A small image captioner, trained from scratch: trained on views of escape-time and Newton fractals.
Rows from block 5 of the image encoder of a small image captioner, named by matrix and row number. Rows with one number belong to one channel. Each number is 500 + 50 x the weight over its row's rms, rounded and kept within 0 to 999. All counts start at 0. Numbers have three digits each.
After each channel's rows are labels from the 100 images, of 14976, where the channel reaches its highest value: "responds to" is what is common among them. Only what is clearly more common there than usual is listed. The data: views of escape-time and Newton fractals. In brackets: how many of the 100, against the usual share in percent.
# convs0: expand pointwise conv (encoder.blocks.5.convs.0.weight, 384x64x1x1), inputs 0-63
# convs1: depthwise 5x5 conv, stride 2 (encoder.blocks.5.convs.1.weight, 384x1x5x5, trained with AdamW), a 5x5 kernel
# convs2: project pointwise conv (encoder.blocks.5.convs.2.weight, 128x384x1x1, transposed), outputs 0-127

convs0.302:562499476515600479437520446477477525529462476360524495504428447419527473507451443566572520483478533520449467426453476541507535533476501471498406608438459551460515433573539546535497416481451583
convs1.302:497541558576537541557535521607552553444459549540558467449493572525568519490
convs2.302:438510522459459515474497506476505507543481470575512497545482527549502485440520519472458530532566435470495415488559437618456573514521518477544532499574531489423508577546482574516454509434389582486494518429458454505435530504517462538396447538561453452472517517530433587455495489469484568577445595480500481554446619640396531454492451521516466439602455472475487450436522566543442577466560
responds to: Mandelbrot set (37 vs 12.1); grey (36 vs 14.4)

convs0.303:472516517532467551512474489580579490437391492573509499528477430613471480498457417441507486531528569455522477497519498466623529528445473532518516551565589584582441468543559517475554466527557424
convs1.303:521489486479499461534586574537493556524578572454476410479480485435460394480
convs2.303:549493446402437424554432479376404467529541509390352535515452517526438496464490453498536487519562493530523506550515529530467386549532428436569453493506434529473520488517504475424504412536494592579438459460487520475551522494443506455442505443451433477551543386546475480486524454460524526547496507518510487527545516462508502509451392583460600485560489491488459487476538509504608456595548
responds to: cubic Julia set (46 vs 11.1); Julia set (29 vs 9.9)

convs0.271:476584532569542539563576514485463554489506507471519496592526600489470550521482463518487540468572559404478458556516545433426479571552530526469430440494573518462501515451498529415503391581558429
convs1.271:513526481519439471568617453497561547564501482547609541507485534565538553504
convs2.271:528538496488552538564482550494458530448542504562451411432512551524506478470405608629539585504568577432462484504529531473534510466495484514427516371572515430588600446424510530506496460494570579542500466401475579456488447543492451419389508590533442503558408492551446436543485523462461418548444487533491439528524482527581462463530491479450515472504498491514474427487532472460475511551486
responds to: grey (48 vs 14.4); burning ship (34 vs 9)

convs0.38:437473507480531423513457512457516520496550527479404532407492405473548509599432477466571470471491505447526502570581488537533498418505598541428522593498449516587577424516456491578511493456553522
convs1.38:450467382453486442562529473531533548540556451466557584560529456471466475452
convs2.38:484497554455482511589480542463482467603420450483472483555508536563492584458412515503576506461552507550518455561512545555486556481612565467481482565552491485522535512533563460528469482530463448605493502428444447507542447542465532498491456547652543481468525382533410448493471519488477569446419443500405550492561509438496489510520559555595508460533469482465520400454567525531584427430548
responds to: Newton basins of five roots (50 vs 12.9); pastel (32 vs 14.2); vivid (32 vs 14.4)

convs0.325:453525553506455458479446540546503456505503560537496541432521446433476392526554483572460512570486430441603477443513581458488548501537546520485470560540595454515523375561474565587495494424479519
convs1.325:558488474475548502451452514509454455370461458522486383470437537532500435492
convs2.325:516482546473465600555477552515455507439613607604474575459613441426512482618516475524562502462470561459470558479513484498483481525524534451371516458458521484515509477431514588515488502443513446511513544401461589478505488470454504501481538531419429392555431486529525455467488404462416480587478477496456448573439596517483504480564488496422499522458540498570499557524490448533490458484427
responds to: cubic Julia set (37 vs 11.1); Julia set (32 vs 9.9)

convs0.292:450476550514566512529443457561489435528516509432438598564566510501464503436570496568460435435533441428521450451546517473420519546467433551518425481449572519534594455469591432544480500463442482
convs1.292:490544471438478444482585556510517472473615543480489430506563579556479429486
convs2.292:496546485401507539469542447555508644461440463455616474424543542468538426527545564510531540387429549581456498464494456473496566482617479525507494466421519516482485527521498469498468565563497518510415532468520376480443562481486445447497559519496526508414539483472543421497512474507497483482515485517542503421607450415502554495626557544507516546514461446566545535568501478534473427572423
responds to: tricorn (36 vs 11.1)

convs0.71:529438534464454500539524563471441445538445627437527465477457490524470456559488482552532561526566435445548448466471506548550536596582460509471403485399468492444459548456496563504567499425565461
convs1.71:550453489451484437443392432477506458510483427525561520520506460560581563552
convs2.71:571577530473543439582498402416491492390541519524570556571479530582561475500519522508519520428464517473463508529536547500470544541503509424569533565467446551514458487433432442560405471453486463541523556455466415490608462553408429532543434481508485413606558429482495576479518472544518605531459466431398374511480486514501500517432533497420547494511539483484460495537499557520461487531464
responds to: Julia set (37 vs 9.9); cubic Julia set (28 vs 11.1)

convs0.131:581415489454481426496425529533502459489588537598579417552435515516541446518505583586441493531518500598493498573551556568496602520464489516478437565472518535534479554538527450496461460512477561
convs1.131:514470514423454513459455560551457498521506500363447575559497434441504509454
convs2.131:474551518485480470528508459600536494499448498521405536481505477457525504538566479592456426483471544454555552541414535468537436468499571435522480456447492480519518542600545505512519499554577558447461538436553455600514551481449564447477460433535462455499509503476476459449461480555603508462628571511622502381460510448557527418525511547443543577537513504500455497629466470496444430461588
responds to: Julia set (33 vs 9.9); cubic Julia set (29 vs 11.1)

convs0.87:561490525456489511441428430457469523455532470448594497455467560484588482528499489547517433493454468486544586531430527483443437399552422492581405461510571423500562502479486431479461503580549563
convs1.87:496514547444445491532529418452480427470415459497398498471485434398467488497
convs2.87:492502533532482482479492423603481433445448464521541425557580536468426437489532474545493464436433515458473491513526523522516474471423578579466501519554573384492466587493542565434543442401627436533461450511589513516393489523430541501510468531385452529511480533556451465506601520511536506443452530456590583413494442543519528459493507461584515437417509525525469504550472548495540467540461
responds to: vivid (39 vs 14.4); Julia set (27 vs 9.9)

convs0.2:443439448576488456508506491472453431455502492519500433523480459512481456442501490525533463561626546423497584481498472470524475466532510593497413498591516576506509479483509370524480481400406416
convs1.2:506521507545540481536555548559520551567583578487563574562540533553556571516
convs2.2:457571474564498453453481516534522414537498558475478465442437542488540441457429513510483360516437501439517562533410447531438513509481489513543560498537438453531483446486504461424468424527642509469578488461457546479439457479445458375507473471509428483552356580491495470499471461415499557484496510472542488501418505456488461425537589461470421496461435487559526518581424432484583480478531
responds to: tricorn (92 vs 11.1)

convs0.107:452430514523501529352430558580432474436446505513519532480572462532458479481535386447616441522560493528494564490457449554425487433535492519498513454559474536494492490463525506494591530479438434
convs1.107:496506524535575486441475515515456402412401486439479492442411504536536452475
convs2.107:429491469488491542501476478528555477566456561435509527469511432540493506496480444548549493552464545414425433457485483484451499535575504490531476489499491590600473484444536514521503523497504393523543571448539563571512507596478461463518460487359431452635488470527475528484558541532532534491446511502609474509570425592588354480496567538466473466517489434538491464566599554468536465579550
responds to: Mandelbrot set (42 vs 12.1)

convs0.250:561484457498481495487509547537508539492479453447453500397513376527481410474549441456559435552545541421521437533527452484400484535609479542446454525405427438512523558495478480581434481500535523
convs1.250:461458515508540516544438525510426419406454473477414460399435479497524485461
convs2.250:450536515525506469523507572494542431533591611532467495537407528522428486419483466537550502600494477435594451534607613491429472566453414513537492538498508521522440492408475500539442430442415510484526522506511490480473553510450604466560487452345455538566492521505499508471515539430475571494440485549528441527523415461456526505424471523510545477560496390520499486478418486521443563566480
responds to: cubic Julia set (34 vs 11.1); Julia set (30 vs 9.9)

convs0.35:522462522473453405545624581499518440509552514474441539481519566514493477489502525511514480536491453516451406473452622463596625419531512511447465430539541541509520484514558540494530605472540525
convs1.35:555488484441480432419548514413435481489512508488446431450415529481401502488
convs2.35:556533478636488539421493570482503584504505505520445520471497499394547512483481430400568515442491481505490582521544477532464498489562525452586555422498619514507509419521409551545515575558421571515514497453415569552569453556519405521561515436457565541546481505573525502496514517415489562504492367548520513526510460436541498590495535465505508503565459508541461553493575424455474481545553
responds to: cubic Julia set (27 vs 11.1)

convs0.182:525462525529419524543459483466435500481554515512567515448560563574433602478578582475408441455507595589542536442454542440506514568473431454489451469430439478534478524557558520502546478441466528
convs1.182:499469457412511453517492460405532526547490495526570576542610469473500517413
convs2.182:483528531489550561459552519533606532421518579498473543462550458498494553560594527496528488477356477448530592510560532555410468475488507488426516483565468491398510473604543545486567530495533452496461453497556508457460529526378549517515509409433539513397520579490418407514516572505457519513532582464498599464510512505473513500482437449531592475546512578514526634463541460527530498527514
responds to: tricorn (30 vs 11.1)

convs0.244:492529501406434446549516481418497449451500457466518512538552551527517472431552541477527469451540551618567467542417448519462480464488472455509430555547488597466465515482490513460635576584465437
convs1.244:506467452493491551514531559542450475586599551447535583617526484527522517492
convs2.244:561408470517571506492545594473514551503475538455559525463474606501415418447523504512480543508482487448641510491481505549583516590473440426476482541538491501459454530470539481514556479503614512434567521522478541522580436499504448542372469447484512532479531527532432471519578537520458521504545453539504481496524550600490555553595461497633478513448470538599468536468497387422553455504554
responds to: grey (57 vs 14.4)

convs0.60:526536527475443448519504454507478549486520541549489478468577445514578492514608400540370573519479488449469495513504567428573439528484429539538494519480552549478572632472465486457488502451564422
convs1.60:500508531525487524507526580567564593509576513515561559577582543561551527524
convs2.60:490519534604577399476508556486517597479486477537492480534527429518525416485568557530529404448516477629529500418623533476516452444520467472523528476425546518545500475521499590447428582528522544435529566431447443438426571560568519466509430455456465522430507478584485524401519454463549492524490502481478522555534511540520409449472599467450557452512519556564511484473536564515530593545502
responds to: pastel (84 vs 14.2); sine Julia set (42 vs 10.2)

convs0.335:490582507498533491534475401443411513434529431531531494510527436494548551564640527514473505461497464523537449567465428483567515519464489497467441426477542537515525541478418443379532433508464408
convs1.335:512486462501435515549557501460478563590548512433482570564534459531549612538
convs2.335:484566511537498511515431650522514445558535556507515547512571486507513384526471529425612440484430492512533526527556547419498474452525560510459568535413474565470488532524585579405472488418424552583512464493509527452470524571490486454439524522444496481519531523602506581475474444546461429565460445509501503482517612434525418522457477498430508467551479479606496473516584565430543525518549
responds to: pastel (46 vs 14.2); tricorn (37 vs 11.1)

convs0.138:486494464533605527495464509455513463423515522542392508514443390483458483407488513532437487536502560422573508470487497522526475543497453540574577533565485454437578394463535553487432419524576498
convs1.138:569576512537445471557538585512438435453433530532476523448451553567488557476
convs2.138:522558571501596549445549483517428557512477487493520515546440525505472554532496437460542440531466519594468570495518429438467477486495521608509485440522448617526491539495521572450491485479401479603438486432432489514510542506473503482507467483457436567550565435469465508477456541463551456395512486596424590615507519597556546567543468473476404473541487554498398484452601560488476545471496
responds to: Julia set (34 vs 9.9); cubic Julia set (29 vs 11.1)

convs0.99:565530449446520482467473542476550525507470544404515500499548502558466577469587518439563478409465437465472417526450483569442505476436442457529591545461558526549570421426474462401504432525547491
convs1.99:452510507511534442462498500597437468501552540484464436509575547483407418423
convs2.99:522471346475444513491482488481539451435490522444526529559536553451494549586438546464590588518499480482585519498504490500465523480489443576491549455418509568582528519589472503546609479537431471547408558548542440477449473441469515526564641509465400490530520472534538553567450489498373530517500576514412456492511496529487595494526508507533578510442553478462429485468471429518477505429535
responds to: grey (51 vs 14.4); cubic Julia set (32 vs 11.1)

convs0.101:480444526519414462449578432391392547500447508491449553501547484556474509506564429441560491525630459486555519528394511538501511424565471524496500491511478427448462489436498493480419469544452453
convs1.101:482435571511573516489563574556447407501551571489521516560527486570565526516
convs2.101:516493492559493521519439541515539403456444510503426406507508534484447435543528592485565489565485510523578544559510457436494444410538569449404435482466459426516579572459448522466517456526502514575508453428518483451465503516636420386440427558452472459474408562519519472489485519553483375519448481526479435503531478512499553460554460434572522457432368543535449513468498504510535476520471
responds to: tricorn (73 vs 11.1)

convs0.65:504449481499553554448498553525445583470480417532632437468539544478497587523540450526550513476505441499483544525528454512530537485446491468587438535527501494469409525396561478496507640471458417
convs1.65:523501468544512504491510489496533531606623474521519637575546493493479461511
convs2.65:604470518506508493541477577481532546496472465551538578566460431461533502503569439546476530472497511530444442529572548585437475507561378528516542483527525473597539448427557475491500514502469454428540505431532476350551531491461559442398450503553478480513569581512611518574397411529506505509513523495519405534543527494519431521493491508504509486540488463484588527536378550484451513386484
responds to: vivid (40 vs 14.4)

convs0.125:521548428433487449467436588504580548590585490555483504470530469418420505513520507480498559530529444560446429448560514407454553528442504529508461614480499511529472536557421457459467421516475446
convs1.125:510542591574521482569579637498460517507539489451496504473449464525569509481
convs2.125:482554489501506455471601460440542543438587442422504555525448531477548529607475423480596530522487447502429503458562441465436538488466472582481505422465493479476457549537439554463506455561527491515565556500541495347530466500465524448602542492509495556576519495430514536535570615551446520454513512406450516443438551580458488450460528586444508548489500405594441480472517478455519552486534
responds to: Newton basins of three roots (50 vs 11.1); Newton basins of five roots (33 vs 12.9); grey (32 vs 14.4)

convs0.144:426413513536428543515523449462512390505526494513525511611488551464532486527543556432486587555414428526452517540523515550495499564500474473487366500490535553559521517412444534565560450455438508
convs1.144:559457468534467525546542663545451427470503565489450533502477466527528471487
convs2.144:497519480528484372477469580453395478489494544453507594466555489517463504509459463550449479569445483403524448419552515555437621507466515483665504445508496466547524508577529429475512500540561467552465455481518503553433507521440503566547436534573489559447481394560568487453469464504571395488532429537481476522491512484510444484489477613472589449382471453485494506481485521571506486538512
responds to: Julia set (38 vs 9.9); pastel (35 vs 14.2)

convs0.280:501515536392497531565513533477546465555502466555515613433595553403435518447490450478486601489507556547475522449515524422515477533538385475490423540499536577485503537522540461502540462593520432
convs1.280:521509474440494558554485439526567532444468533563483369464570518474434519554
convs2.280:488458524471467502420554436521466407543401508511537495504617502566428474577443492514457498481549578544581437587554571542479494541501478444449493588462453575438465541427526453457469470558560472500542494447563557524452552528562506519498438527464547496503582474531499527482481472626446445452482495591594571443525556533509527511545593447536469542518464425593466541513461459549551407557513
responds to: Newton basins of three roots (43 vs 11.1)

convs0.86:534532419537548557459557497471497528503568480435478499449409537448502530520497498491546492596506463377459573466537507573513443435567510477547533551368503430518502450524460461541465410547552426
convs1.86:441453479480489516504554547470541594593549537582529555537575504471574536540
convs2.86:529513480465491517432488543522537544571515514380513498518528478506506540444468445455460456564422525469576535481504482580469558575589474526555483469545520487488430525463523391573576451528515550484566504400430516510508434572544375551500451572448524522558525432540504458403538419530551495530509560645561527487471443501509446464515493464620446496501519489472435449427541507491521504596579
responds to: Newton basins of three roots (41 vs 11.1); grey (35 vs 14.4)

convs0.346:513558578565388494519511444589419495444519530543527594525475497486464415524507464454489525463531465515417483463466522624563431581461536442472533539516489579484556493469569400459511502540502536
convs1.346:533512448448534460515523475552544547406468600471479421471554565523436477565
convs2.346:459505554570559544513470563477566496555535539451569421549551475405593458495471552497537464405520524496499435444531552449484538436536513495511523536494524499492569535498504458461563587551444538504550413486510594481497455589480490524480549432491579478539492599526521500489474489636480491463411471425578464505428528454557552541589493556468557519481383494493508506489468591500442515632576
responds to: dark (41 vs 14.4)

convs0.104:607495491554387528449505496477481572396465487523479544514433506464505441480581498543493475481431518507424511397511498434467525476469530469532464492448565524430447585513444562611484606475527523
convs1.104:498484548488472495532601531454409449578584545416467509542459482469473429493
convs2.104:537516492493515619476518518491378535512422445425586486513532470562602573529479576543506550537434571487557505572520492496522559467541524523446525529535522467513488491448601506569530486433599483486409532505597497478452468479528479546456582525430486581458551571488369515450560570505570500456547509427492502433406496461493410436473533561469477514495392529531490494564484477457475504429459
responds to: pastel (58 vs 14.2); Julia set (25 vs 9.9)

convs0.337:419533481485497431387569429565543444522491523484482522509493521550514474621485591540522446509437535406418566473524461385513477452455513467449440508567514508482520487599488445510527485496455573
convs1.337:459492550486558539473554558598431462560573533445452481510517500427427452538
convs2.337:582463458522488506566517428464555562420558494471544538410527469618533484533543561514469623578567538512414509581620514552546582413491462529545555469481494482411481523470519515492490541481544448501466494398452498560564503507532498494539592572528520545511520461641548538499503550558481472473506419586544443552430463494497441475544472592482525539542512543480433557453526465551486562522494
responds to: Julia set (44 vs 9.9)

convs0.306:544424559533534473501519477461509450490431539511527603588461534481456493509433514478560504487411519417472428432488422476512451571453515553500502546485558561510494553431515404432462641462481460
convs1.306:482475461522538480508545495466474476588586555507502595639537489455483460536
convs2.306:521505539468543491529476475516419513519545442490484548499524547420519517593454468596434502504511459502540556433459533572530592529554473524469487589512559515509513484474414447430531500437505422369479482460428506504483393495463549532516581517430582534567433516524531521443469518577515540475504417481413426561459460452395503514532581500501529531538377539473492623437600480520515502565509
responds to: warm (37 vs 14.4); vivid (33 vs 14.4)

convs0.163:521509537455576522437494425484526539481462468463443553459507475551545501606490466511567505557525501453526479500513397579484617497534512448443504545479430580537387534629467509522527422446496529
convs1.163:477465472523461476518544530473441533587535511417448569616471423464507562518
convs2.163:421441501438547483638439561395465413509521488497511482563516516498527479406448502489561448450620549495544550502522511561500527485546494369423478486540512484469424435537522488513511394545539508524519419482381633553555438463533456497458526482508533490435483497461557520421525498581512554503545447503481488465586432397519516538464505521531570495528492524514468540461486471585465437537566
responds to: cubic Julia set (39 vs 11.1)

convs0.142:521502529394587448489538438554501505491439612618436515497505434488540537530528546483564470540570509562489397465585548576558540505463529592469460487483441489493516557419459496508481464447515468
convs1.142:495498530584477554574551535553560579503530527504557555525552560587532535564
convs2.142:416500519618474416582586437591583571534532451439445475484541554469441468536514500611563445535489525529532467470602436556522498479576508428525460447470538504492451600425617549509423466528455411540529488493457471480468470496527554488447536473569486463500473497421495539459569490565471538503453490514560500547504474501500470511420439523517588425542492555597420429527468545496486561476456
responds to: dark (47 vs 14.4); vivid (42 vs 14.4)

convs0.341:425462400574470468444466495562494536544483510452473569429440540407521483531457455521408475488554563547509432437442446447468409506593548442490524536462493513506524459559428449568439490519449446
convs1.341:497531543556538440523562584480425534549533529452473483455557423432425539548
convs2.341:480565524539473551451524511501541472519520466446358415573507531480519549561457545530485571461446559442479470453448489578486534533476438566426505490475450504559541595430466553542438556638561522535486563519429502471480500546445545505531524478597438550555583454530527529474452520423528562479571550493439629497472517551530528439512392471448535505462573419466487472509470435461574497494554
responds to: cubic Julia set (39 vs 11.1)

convs0.264:508398517555491541516533533534572543554574502580389452505425468582553509447502494447504450454518503528519522468551530436548494533398469506541439467585590550524473414590555488461521455546460512
convs1.264:495497456460497498478446442466496430446378480532510389388491539493491509499
convs2.264:501442476458582451557600470481430471520426513581496500540544421585500510411551556533455567530534454479583515474427524468485620514506529437441540452531528473519540514497561456452416567551496489466552568500544464532491493447457572431501420513508476447543416440477464571608433532444468543422497562499494461566519490467413496520569511467566463481578482447522568524549621432435499541480514
responds to: Newton basins of five roots (43 vs 12.9); Julia set (28 vs 9.9)

convs0.154:435523484497501520513524478414397468391594556521415534434472480477577421501527550499518552473477509500518490540566447488570551541435593439456558530499422545440559494576506489473515522506440411
convs1.154:508510480494474465580519525478483570572617500497544581627545497512463493498
convs2.154:381495539538472474570541532517422517575569480521526448430596481487520423466453466451577477476477434528541528500590473486513616481535575555477548484641530466501583575525513519486406492444547550557473444538499411485494493468500617487583461464501556515470603561511469429576501505517572529497468479486431546466542505505488425528441490550479513521593508504548399517466502567574464535548490
responds to: Julia set (40 vs 9.9); pastel (33 vs 14.2)

convs0.232:526491583472508489477532409549499564511446425585506553527511516531544455502486480567468540460563403479506408484523529530448494534594534473401515508417531578541491567532513466608427536478487399
convs1.232:500486452425467492535483515517596501512428470618568482417489510586485514455
convs2.232:591504492482565507521536495550673540476577474492426507489419530532492533463453572499604567454449484518436558480487523446486516525544525416510458498515565518523480418612497419489578492520431474579453426525496487471563441467579481431464563481497479472483483507454410512498543478547490501508489557552480402573583396510462528500496429515499461460466495453588441452604500479499463389503459
responds to: vivid (35 vs 14.4); Mandelbrot set (30 vs 12.1)

convs0.43:481486534525501520495565455489560424435499526481528446440396473484509545387546429606578516459432567551452505491554547451565507505506459470528497460468481453442432531587531561558518466443582576
convs1.43:526519553520535457483504550528464438536473530496501508363457561466442406424
convs2.43:558442638557497514520486439581468441501524557522459554423515531554572501537512548490523568499410451448538475522534541501519507530580415618499423599507498489487505524420544475554482521415498548444519491434500455497536596507518413481536558466590543464577545496520461575546498615509485459531523528484408435477502514532539547552495429473474389453459622549495524513550521559432517489474463
responds to: tricorn (37 vs 11.1)

convs0.348:491496528545442454479491479435499459507467592513411447457512451593498571459482487443585456529449548486516600456434510430422494571526485636422510514555444513482491441463480513544408484452525459
convs1.348:521525485454412575521520432452519502436460444517461425475559437440442495579
convs2.348:472480454394540445526569558478562563537561475474499514445495500541479536448580440443487577480441485465492496471531497463439544422504577564540538466601567468613528573485518422470529493550493545524497563510551616460524482481473586504482542487483504454457602513522381458551533560495449458446498571499477410551499484505473494410538608595567475532527493488466479405507474569417516471479586
responds to: tricorn (30 vs 11.1)

convs0.116:397505460473525487484510450520478521460513534537490521581520444391516435501561488425478510506457555501508477468561531519616487483602559544534504626545412572592444490451540474561493429508455507
convs1.116:562551557506458504535497490445444530580522435401506564574507472511515581565
convs2.116:464535453530483409561520559465510553531529481479437538546443570543573616482508460463486434552475505503457406444508514452526511564451466580480446569430523452466617523579547536444570571425532479478556434444444479483505446506576603426470405443520490579565468481562454506519456514500487512510522532473447533605533487529417528529492428455481504466483580500496495498477425574374440462496531
responds to: cubic Julia set (36 vs 11.1); quartic Julia set (31 vs 11.2)

convs0.150:516404470582476558508489510426476491538429447484557533486504493577512530507508500530566570504496500484453519505556510510499601558509520509568447447530452457604487505388598445483438647552471510
convs1.150:491519502490517497495504527466509531613574475514524662595509484484460475470
convs2.150:484508489476542464585530473601504543480559477453466543482500473444552395477438439533379508426505376501433518543445561622444459516512522504516469494501498452572533489506525524567539615514509486477499400456455496531414433453470505438512515404509591463512460492452548482478406491539400506517545572458502479539511494469446521517494564489588495415523472471433564525425419455595531552479451
responds to: warm (67 vs 14.4)

convs0.219:544495494495558513478610525528490467490479476391469420548496498569511487523434451418478498488491495538548559421484518514537505586582444496405423519573510521582419464574590527420520504439497559
convs1.219:485487432469521475481480477508436451429415402460486424412467476475439457449
convs2.219:410467490513492506390520503517555535462495516628550493502549453502490520525541438451505479510597417452466431481557452512469505419473547430370552541543511506513526628484493503591489513472469412518549524520433533464523519519545599476551456480538497495576527541405476412497480506405513515411554488404605560514532401584509533445525608464469487452530474525572470465515489517536488510533516
responds to: Newton basins of five roots (45 vs 12.9)

convs0.221:427436483436490565510513495409422458461597541492461483519509467504487412452535515533495476596568546458458556487510391568556498471501424486530508443524542562527417460517506483586512460444388464
convs1.221:515502569493527508537578494490448499597500478536520500526547577604497575598
convs2.221:462593438491523413599487507439556504517485560498469550525455491436528502491453440517509489512466537480569395467461383448554506484573469486586537518547426441585582461527516566541502487475460437508524470428520564554603415468566475496460456523467501579484464477402499466460559434477561540494508402431577485556468472483417434525580508543507506530394488545565511433554444516556546496438523
responds to: tricorn (77 vs 11.1)

convs0.42:445499451484498498554534434477562582496550463554559436458528515421487496459510481470498548422489574486422524482501540452438573531493422480505533543591443516532440578509439499475426435585619425
convs1.42:449453508524483526557557545492497540552538457558612561547517439513563585552
convs2.42:567556454528509450472560519552509537507524485562426477500472498531499459462498506448480585541550576390435496496481528491495473480392552600423457391536446503572533456516575514493474426456546425433524362497482430497512392566415544432566492567488451521497469450522494483546497465503515530598437482478491579513474528500501474541523570454499466537540527418539576487533395401494590511451529
responds to: Newton basins of three roots (39 vs 11.1); tricorn (32 vs 11.1)

convs0.124:485544423502455524470429576479477593534425457518573455527540512539574565546571477566503471512470465486438527524549428476549527409425480486508473565472558481477487617478498427515444582578499426
convs1.124:479459513534539546497489494512496565649556511472533587592487444451473502472
convs2.124:549525506541463510424469512562439456442470510501435471533559431558571509474516490492511488590530454511389484541575542573547454552466460554553620442516519548508436500409533467594496498503464538428492527565525499489490422472419459470486419404551523468506541471437515503527362481472602473540460476454478445527508521431490429547528494570491478562493482434550474552558525607605543501399497
responds to: vivid (76 vs 14.4)

convs0.246:504528447548482569530536546534544538462498548547531450449432604430517458533580501528488508587450468498540508442574551567527478384587486554459542540470603485565531562505488562457548530548440450
convs1.246:488436469488492471419494513493439469551531490480551622596490533531528602526
convs2.246:565520469457521551386488494507558464574511455473533498494446500612564514513459524447510485478516488404526445513529463453486435491434607491534543508497526487518565500535509585488616508508447599490599514490566438484517467554567501464507434543551487555443524478490467500436502540416497516549528515585571484497666484430603454533520604446588593443479527416508493474502490460535455569520509
responds to: vivid (82 vs 14.4)

convs0.245:497485526424447540475518443461473385517501513443583414456491528539475468450511459490448364506607630537468566418566545467502479477475522444476520579460525457535486508484507433483487485504574531
convs1.245:491546499522488529528559532557553559588575539508530587571543459551552574532
convs2.245:445524579582489539479529412587532429522550516537454534473508534527527553474462423491465467490539517470390517503482542482455539447415486424509513454538511521400462433599512440493519497460483436518554478464560439466504415573453617437498534490512602578480452524469569464594530483525554560551405445485488485481447511469497519470435535450503442500534482429543543535625593492485457602574505
responds to: Newton basins of three roots (53 vs 11.1); Newton basins of five roots (43 vs 12.9); grey (35 vs 14.4)

convs0.285:428544509490501609502489544429410528522447631477473503532489450479495478478486479473522515559559470481457476547486426448457467503459383542573548493488623558431463386443502510533494479530448521
convs1.285:408523517549493481465528541552409433592549545467418536547535430470487496510
convs2.285:481511477537548513530518518348557507516537511518427502435502552474541581493524617458474517545483544547456572399400469430503463535457500465520510419501526517476494506569597426565621570518451525543470459450477468557495474533548537520497543440569551377518472472523570442498524469539482471455604487603466391482492502409512502522516484559559532529548525509557485536535492550482561425541417
responds to: pastel (60 vs 14.2); tricorn (43 vs 11.1); Mandelbrot set (29 vs 12.1)

convs0.266:457569560562514403374431556487487544467534440519511571540447564495543496395570472489489496526536525475507403431415529459501507503501524564458538506465462500504430412462542409532471488421498462
convs1.266:542521492506446566593559509426565549519460454513557481437470472454453408452
convs2.266:526476489529482549529533484519551519410399429502440390546412588394494443454514450489523500574574448571475558554437529462450430534428485410508495469556542421499471529592443495507567520566598544527533521515571460468594461445479548519489532560501481514548469417505449617494464472537514539553491485457482452621504434576514582529522457487413456502495548452476556538461488511443476487536503
responds to: Newton basins of three roots (59 vs 11.1); grey (34 vs 14.4)

convs0.274:513504463584484496440486496516440474432500620627533523478546505501478492536526396425563466591594413516541451485395454507476468535514464507531465497537471470523526561509432559475426500530507414
convs1.274:462506446520532462469515546514424508560590502481563576604454502520559461425
convs2.274:381488506456556450461586552536547462525462466476473508496577566505523451519493566544452491510456500530444587562454543575432425476426515488499516575550469470516554561542494464454570554534478589554418444567529526477518573558577513526463482498485662449450497609533559472530566554538416407447468520562527545482437443461445548496514521502441493438505521559442501519410435495542491430520519
responds to: vivid (37 vs 14.4); tricorn (36 vs 11.1); Mandelbrot set (32 vs 12.1)

convs0.40:507476446539590580514482535454454474524546618395448472536473546508501547508422440544451465437453451522613472441512412467499501486559552545392461527581473506521508573512522561524489457479498553
convs1.40:475503507521487465448417469510467457414393468465476445438423486453492405481
convs2.40:445538493531498542426478500497620526521432484514597522543626492521469459486583453540439516596509460512537469440516495419484478519473403518407530558534461514500466530508522467608487474391415410463440660480549592459436563448448498464530500500498557472600549441442455444474460505494527521500532517458498497542509545525523459512519573441497518399504585499589469494552509570498478527515491
responds to: Newton basins of five roots (31 vs 12.9)

convs0.313:505520483515512367535532535442472420426418444513523514533493458559531553519461550522514516498438505489414457442514455576427441594494433448570408481502466565561522550467568472540459563579501519
convs1.313:517523488500480478458467484486422433421413429460455466468435480436449419435
convs2.313:487480504559527602489449495464480506567479567507523526471492552472523499450422511392535494432481499538515488566536428500493553397529547528538495481504502429426478627561470492497556458440421562548572542575596514570607584453561507442532438593556599535535539508553550508525512484443492526503480526550468575510648502484519543535509441553520488560452484599512555509539467512472556591481530
responds to: dark (66 vs 14.4)